config = dict(
    arch='convnext',
    model='audio frame classifier',
    dataset='strings of digits, spoken by a formant synthesiser in many voices',
    train_examples=39062,
    noise_aug=0.01,
    time_shift_ms=100,
    n_mels=40,
    hop_length=160,
    input='log_mel',
    spec_augment=True,
    win_length=512,
    num_classes=41,
    output_stride=2,
    norm='rmsnorm',
    activation='swiglu',
    mlp_ratio=3,
    inner_norm=False,
    subsampling=2,
    layers=14,
    width=192,
    kernel_size=7,
    init='trunc_normal_002',
    residual_init='none',
    optimizer='adamw',
    lr=0.0015,
    beta1=0.9,
    beta2=0.99,
    eps=1e-06,
    grad_clip=0.5,
    steps=22800,
    batch_size=256,
    epochs=149.4,
    lr_schedule='step',
    warmup_steps=2280,
    weight_decay=0.03,
)
Rows from block 11, named by matrix and row number. Rows with one number belong to one neuron. Each number is 500 + 50 x the weight over its row's rms, rounded and kept within 0 to 999. All counts start at 0. Numbers have three digits each. After the name is the row's rms in percent of the matrix's.
# gate: MLP gate (model.blocks.11.mlp.gate.weight, 576x192), inputs 0-95
# fc1: MLP up (model.blocks.11.mlp.fc1.weight, 576x192), inputs 0-95
# fc2: MLP down (model.blocks.11.mlp.fc2.weight, 192x576, transposed), outputs 0-95
gate.80 108:482545546398434524444514556513500464433464484509526455536469541509468480569521588457554527549539585497445502451548562534504438526506505469482510452458486480487548497475490584549547507514412444488505557484488627502510569464540439516593517503440332575508604511494529458478452582503512478555
fc1.80 102:460356486565517640464452609504587515570562425538486398488526560562556510529487496515477509479533523546454533566449517457454464502510479498442509600430518463461489575451465502492538512437543435488517526595485425418442450576489476410532550525482549614427520533494528540465499487472450443487
fc2.80 110:609475438503399372479497524418536511391570467433556546473475513445525409528536493456524521449469501448377508467425539526573555539517504505476417519454394525427533491457539530459590469555452505454460511393487569436508462522494401530499460493542596493517523589506505532500452563414441552479
gate.81 102:541421495488591359460447513459439478555457421413514587518468499438407488592456570568628437496524532504508597474488491450448494440470577557576522502540519501543503460517500426462549480497522523535499466543443435533478459604533573466553459537548519487375526524432506537600588515520450529460
fc1.81 103:608508499504571474496454491497546366457439525551508496378481523456533531468476505460453584526561566509608517447512493439408551457483544492429478589474479554431509383497555500460494469437337423481492479501405485538538498489552520550459541538517388493488482433498524450480495496503459497551
fc2.81 103:523587524471514570452460420518463521556517454457437450538435537554550496503578470547465478497498446424547531538501461428508527510467549486507508467516448528632512457484431482494533537517583643561449507583554528523490549545442511503505589674534543509508562381532576556477429498531474497559
gate.82 098:495545505499486496541475447540545467481441544446529555459453480349532430499494514452597418536503516453437442502421451452530455409400507591489403482489429535489465450593508464534474589556403519533462555525451562573432530550550464486486432435490444475501513452478542565534421466477531637463
fc1.82 097:426582497545414566514612420546549519491433559494578573528456416544598472449486453482568414411470467550424437507455471506490496518482587498505483523478491445570478545479572556483429518598502474547476540453528494658518434539509453452519435442380499508554515555498530553449505458498492568500
fc2.82 095:568494496584529501470467486521478515470501440410510422466505430499594541524492505541472580545504544514471493486544474551512497500454518529528677544483540453504505536534479511542452551553480564555482416548556422578506451523498399548544392543575621538530601533663462499502489437452505483474
gate.83 096:462552462447441498461553565496529480509500560476450402495448544642518468492505540459509427487506473392590524492624483508437415537543472414490567462477534460480504591549515487554481488526474431566482507522551533516521521549402585501376455510524514492636455427462469488500544488414490536541
fc1.83 099:477475500613481442484480429563550320519463552560504488553525521577539520583499401478506584513521605467517482523495505475432559565557532313516492469541472519476548457533542453561408466441471493497606517427559476461462539462559541402425489481522471531469503512549437561503598484579503376486
fc2.83 099:523546470465558500511476473474477454449494493484433570542515507529495450595506480448428502523554479458502454529690480562510412495474523497542471420445525514517448532593565473585492483389512599476596446465496542471556630548419453537476549498463404398544525588543510517465566456477475477634
gate.84 100:553490497524501454502466542581430487543509484435432382549537506495561430485549458446513481460582489419526525447574535468538481571517419556610488560478477430521464496450498466460557490435491492495545516505441470444546499511496577534451436567517389502531473504508493506497399542413457618503
fc1.84 092:520534450436489455472506459447496553508515505440595405492541456474460483540528530568505514512521488461388528498361567498510431534510535601546525419512492471448558501505508532493532499513423434479502420520448466563517415478583587451614457513560560466506418531520512542421620505474532468585
fc2.84 094:464495490572530640520464467462528427524436478422526472500454608517487480571473451467390531449494460500462484468482537447432486547485513495410482484564465506491519441453471435460504529529539413543516406527517579631542422485547427475483445471558465594520507463527547500520506480468512469578
gate.85 099:545564450516496456480463488449537444494446449550509541423421550568514501479481593406457551520456566543549595428508556396447431502419590545483548481466507484520480455575478537493454496493420471562483512551539475547477476537505503520492529442516533508464502428478439549418521525542486422517
fc1.85 096:515548501531459621511487541565475485633491508529492535563460482540461442497536459488445492519469391435412547529508430460370395448584433490503503419537468499582567450451486451503503521496535420536515503492533428542481494506467569570546493556495440475453544549495498539562481584558534629526
fc2.85 096:555412505543583358439494474439463564359490553439546459434492419489437548536465532574491417475479573538516542469470576561474566522489434527538538546567522460500442507460606473509428435559421507530410414418471507474572438445479404486529426559530546541500473514502480466497510477486431458492
gate.86 087:394625431504492513509580460482495442508531556503323515525454572445516536514555457438451494539532524556446452581439474545523523518637491561487522506443459467552485492411499470531522426492486506589607474469538446604518405486426494526509515488516568457462514464486560526492472509531483578528
fc1.86 093:475440520553476497543498506522476539478501491487480565464455570501525467567484551517527408469505541568487470452446562557491549550549514680437534529518484546485396490509569469528457424430477553497450429457450507638509549530569485522403454464438541509529441511481609538520511454439506482486
fc2.86 094:570467466530437427554557503429572502513540442583505379543489486466535504534566535490444616522386455453514518459509503528406588542572511468511510494512536470552539498449511502508511443493560464582456423539421410580545403584515455483516529490601561545484531446586462554457433434479490550478
gate.87 082:475502533542594425516604556530495529568539563571458456529422567560479433427424529466506486585483520413542476521581508572474556537502502468534505456520501433531550452539497379533491432486551418550519413518560544453582504589492468507521482518429493453560510483489566559405487517412449527545
fc1.87 081:581534459463477556525458493525489513496506478476424489415519540484423501558540604591502475451495556559505526483395455473455506484512458580527509564456451532514452496464508514433551518561494499511490537473394421532466467542548482526554523427492491577489445473451428483597558491560486494493
fc2.87 086:518486565518459473499466464609495431430512437518450530519469407454513466508471495490560474468470448510492476504376558404485418456459435550458497365511439472520551451454420462461528528494547465507501485522621541512490385539512535486521496553484537440454589525480530597547510592545513432498
gate.88 093:478528477625473450527419551551458466495548494488526469524505496530554507451465551486509502496467420471490494519587495570478527474474505382574460539457483479361532577558443551512536479442499489500582488438472575552539468569550548409432527420502414488487373546547512571528468458623515584457
fc1.88 094:580479513513528484480430511481520461440528437523449550542545460514458463463549451377446496523509476569443548491449457543585421523514502445529505423432502422445463541561492378470500524525498561530514493594526547487505627469482463557567475563455495522553496437530502519494462470440504483599
fc2.88 096:423461555500481445523517537558501481511465450440523537430521467521372559523483497450552531450484516545429552416495564458435439474520471512420443468524582571457480521510556514568504539513400347557427596432487413552489514564442697566470493498467508528513518453402534537493529587531522518489
gate.89 116:476511511583500534434520576532436508522511416436466448523555520391518511427556537542559513480587472428539447522494534575483457508503551497473430484451515551536506516510385587468443477632430404495485544488494460465527433468502463546566462541498514493417439514492494553444552459623528445494
fc1.89 107:532587528528562555426553575524467465540489534571472419554455512408488482513488498503642462461591462434522450524435523492444478546543534502473510426487484628523467449556554499496453458529462531446527427519374472511486510429544469481590464433519532524433451461457467502410506449485522488478
fc2.89 106:426511516441508467502546452486560414475407518521590507439563456602475404452504477515528600486562527613455442406466523528464528548503483532531528462542503408570559533515550503553487502495521500532499434547515537570460509450492544531499496563475504503499500604538462485501537480508475479452
gate.90 098:491572539516553534506615454505468462439508553580513580541493444445481596492478470640514491486433483515530498588514594558497560464486534488527572476524457579520560506469498563456430511474454477462555502523515524570453471522490490493542544535450524497498467475501490526524601553469527459567
fc1.90 105:619453560489439539487439542541478465511514535554539458439447574465480499487499616475468475571533488435462474490434587435437473505514466545501427489497518549499477543453472476531495573474553520554500581503437523437470577530517442594477491479512487527485472551549555533484456511529510564518
fc2.90 103:605547450474606579546462529523459446567472528505558439400452519472510489507480460415533439478514478520500535473426500451489411636512411472544559391485477458531558490536434481513495558539493515500532507464436493406464537540471522534523511497418517415430519555498492490529453516513501523540
gate.91 101:559541454522509460416545451526473495494503454523498561437480491474490444535499566536542511432515554529507595513413550551477514562506549468510535522490510591421348419481523509482497459516467565490496521475460485608491513495591499454550587418584544455482602490505548499512486461590500563554
fc1.91 102:492427501486444503491479584409613430505488554514449412547471524478500502506504493565499585451518446477497497525617529418516430488411462492460518485465524417463596494532482437516539541470475487541500489486536528447489443493435476475391523502493473515525460506501493463492557526482423502463
fc2.91 103:450511539551510486395437572500546559497485444430491472470499565485537488535488452524546489532431559497464482465690463463523366453477458473527488449443489544512523511509466542498498497450541515459526436575548478411528462549423540439419551470418437508545530497599473527519497583586480464540
gate.92 104:567500539518546504529470472527485528438557566510514474508370529464462515553504579392520499540476359511525540521500535424470475529405494534516528530435473514497511430507449441362481529546392626505433570475436448564487485486474526556466403480586498531549409538595559555465501471466563462525
fc1.92 104:460560533439582517509437482483583532466569440500458562506406504527470491501507515450506483505562589557437499465435495463419536555610540483500523511366486519558568551424613525501466409490497531531472459482538458571560434523545556443533469445430574447509485521531483492440552396564489495556
fc2.92 105:553476505522494453542530454495457534522545526445496503433582486551503511449495466496473540442461436447462494488461530515559524474498645491469397495419517438485525508545489504464524388549504555600464479456556462492436570490474387561492492474527569529524619551528506611480479463500489503547
gate.93 101:467510465491502525523484484485444508535592462555470573481536505531466512429547429425497533525546489500514574456500526635601505446487457346540423568545509578360554474526504424460480534559491558513489468491464480575502503449479401512573452421469406528505509501572494509492534469451584523585
fc1.93 095:513470463505458481407505502521576471378519504494514527517440522600433564485466563448487458479520543513522431504545491352545500553413572432490423382463496541448504652567464493469472515467542547520468558473546541521527599522484463416476500477544543493456454479434482620589501477532504478542
fc2.93 102:519536496501401515538530526555474482499462415435483535455474537590517481504482465482559535456436505544479471505522518409465371494498494525464443409464489427498473496523515466531534544522470621471569495402493473432434505477420558579494542559367480433561557564446530491517518601525485419554
gate.94 112:457427515463493480487429544497494465579434498474509431596571432458469488435552507547490494448477406571496490496496567507429358522491512574496470503502482583519510394566382401377436536495490500559437444561550421500379519554492540590476472514566474516478448578424475442461514516492487505546
fc1.94 114:390418567423469383446521533496537552516586475421402478487516459572480645519470428535561488504529546490539504492430526619533603542566523452511518544570490517497498482534581519511510454522438439484482488523452436561587473553491454465512522498443511497467503540505574410451488393392478489557
fc2.94 112:499486473483435608517522460494505544612493472499490518472546552600598498614498396405484551421490394485506475507517513526531478435484576499468473489419529491507553467527422578492540437587554599470577441517553423501432446570480522471513541484479488433448510419523541567499401478509542579531
gate.95 118:499394558529437512442485493509549469574486528496521471571561541535557507424520487565592528529565552414461499526542540448586497446457561491531473485451574483484564558560480494474441541438478512478485450560434506531441550525557556404529430533467478535460411537542595434575496500446470487399
fc1.95 115:508499496513457689520509427544555588543531536471491532566513454463513559462479487605461554547515501515478440541434473559503507439412400451498487464488508446508523447520538442490538487584571521477509510513550494484442511576525584494507406545519462542423563542476479502509417513480483420453
fc2.95 114:475503528586522332514601533478449544490523442533488477511507536450686501512489547551499502585479506446573417496466462485502474452537476563555467526491477522450508462495478493507567536507442454381535493459467453496543456507534478471462531525465493483531441505437512468462472443473480489506
gate.96 110:527486502469499514498491571528479494545508561475449515526621417517513481403519515503513456484522475506469526539526527526501361540484485459573492439511471485472517436478401424340518511380544531530565445495506402498463528461466540503602481466556520489494469514486390533533445490528510465516
fc1.96 117:454492498561421574525446461501521464536512479483553517489524551437506543477436470413531520456502455494533450464433589395515516488510520588535477440510549443473537506439514450525566602429602490447555511479498562545482535418562448563511482424516514489535466511527601512496517470573438435462
fc2.96 117:565536543586483558457481481594444454455502537485440591501494429485447530431489560565443467472536581427604591540462514497530468520545507500591462386420496555540408520487467470456446560480481432473467568500525481545507566530470495543525469529474453592584492504430554509512582550470551383466
gate.97 099:504546528466463450526525585500399467492561512457453464540504474515562518457543441575451529461510476491506499455476470444495446470432460510527636466512503497523473533490437443405460448455432494517488586450519504489469416440502593535616520447474471525468428480460468466575498507520412464588
fc1.97 102:478483480533520468546555510543460567594473497480467484553489461511467552392522547586483454416486452533521515367532467498465487530447482643512583508571494559549522509503418478341538530513518459458395527476525462563480509428511496508525549482489537514545431427525514519524491465475465460543
fc2.97 101:614559461522511496543559584550508506442461421501448472401521472460515483519485436480503516508486444402475438569536578555488428554500446469549381469510526491567463445553475377448474541542546525444431452539466642564456471525467473446565482524554535443420506427542546502532567558551479532550
gate.98 098:478474535464482493517517521463444504563457441479454506613411539489503422405520462538530480448521470505538487464577437504468486363434486625542482481536455466483518485456492356459475501562539492505469514581484445499556491563523487597472525407524434464507429453543498451494548477432448519489
fc1.98 094:432564532469449500436488405463553440498551554505487441405518526497526511546434542470413512697482452562393533504410490483475484558530537598493509434372508534496587469564512472517500479509483469563476561565524484614472504557521504525472587517588569411516556425541551510581520505521550448508
fc2.98 096:523500529560537548510492487399471477472543642506514479401552544526566499531476435443481455547513444493507431484522482476466398521516467537472499465421507492471509382469461496522508494457441478488492441456505497603515489516485426491525502499414537650508510553488484441461477445485519430511
gate.99 096:448540419517505476535551561513445584516531529458583466566463578448519430475485449485541512472499549469533506450516536547480499488497475464551523496510455521499527475568507520432462567489456434499423516500483524534514509501488498561508604573490473523511648467531479461618481551563500539534
fc1.99 094:492369525501521620492597577439489478548565474579485491560548539569464626463508632410461407470434501533593467446521526439500423489627543512469531403475477516470509513494493516539517475438557544552458482524526537527475559518502484530476497525508451495485487462514550455434498538450512465472
fc2.99 095:544524524611526448488561565449431394450544501545482544473418507512552446547465417479418495506571465438446593445465514532530478464558462552479577486409477549387476534471504560416430507563426491455542508470488567468457458436543545516481413564419393507506582456399476521508450607520496575487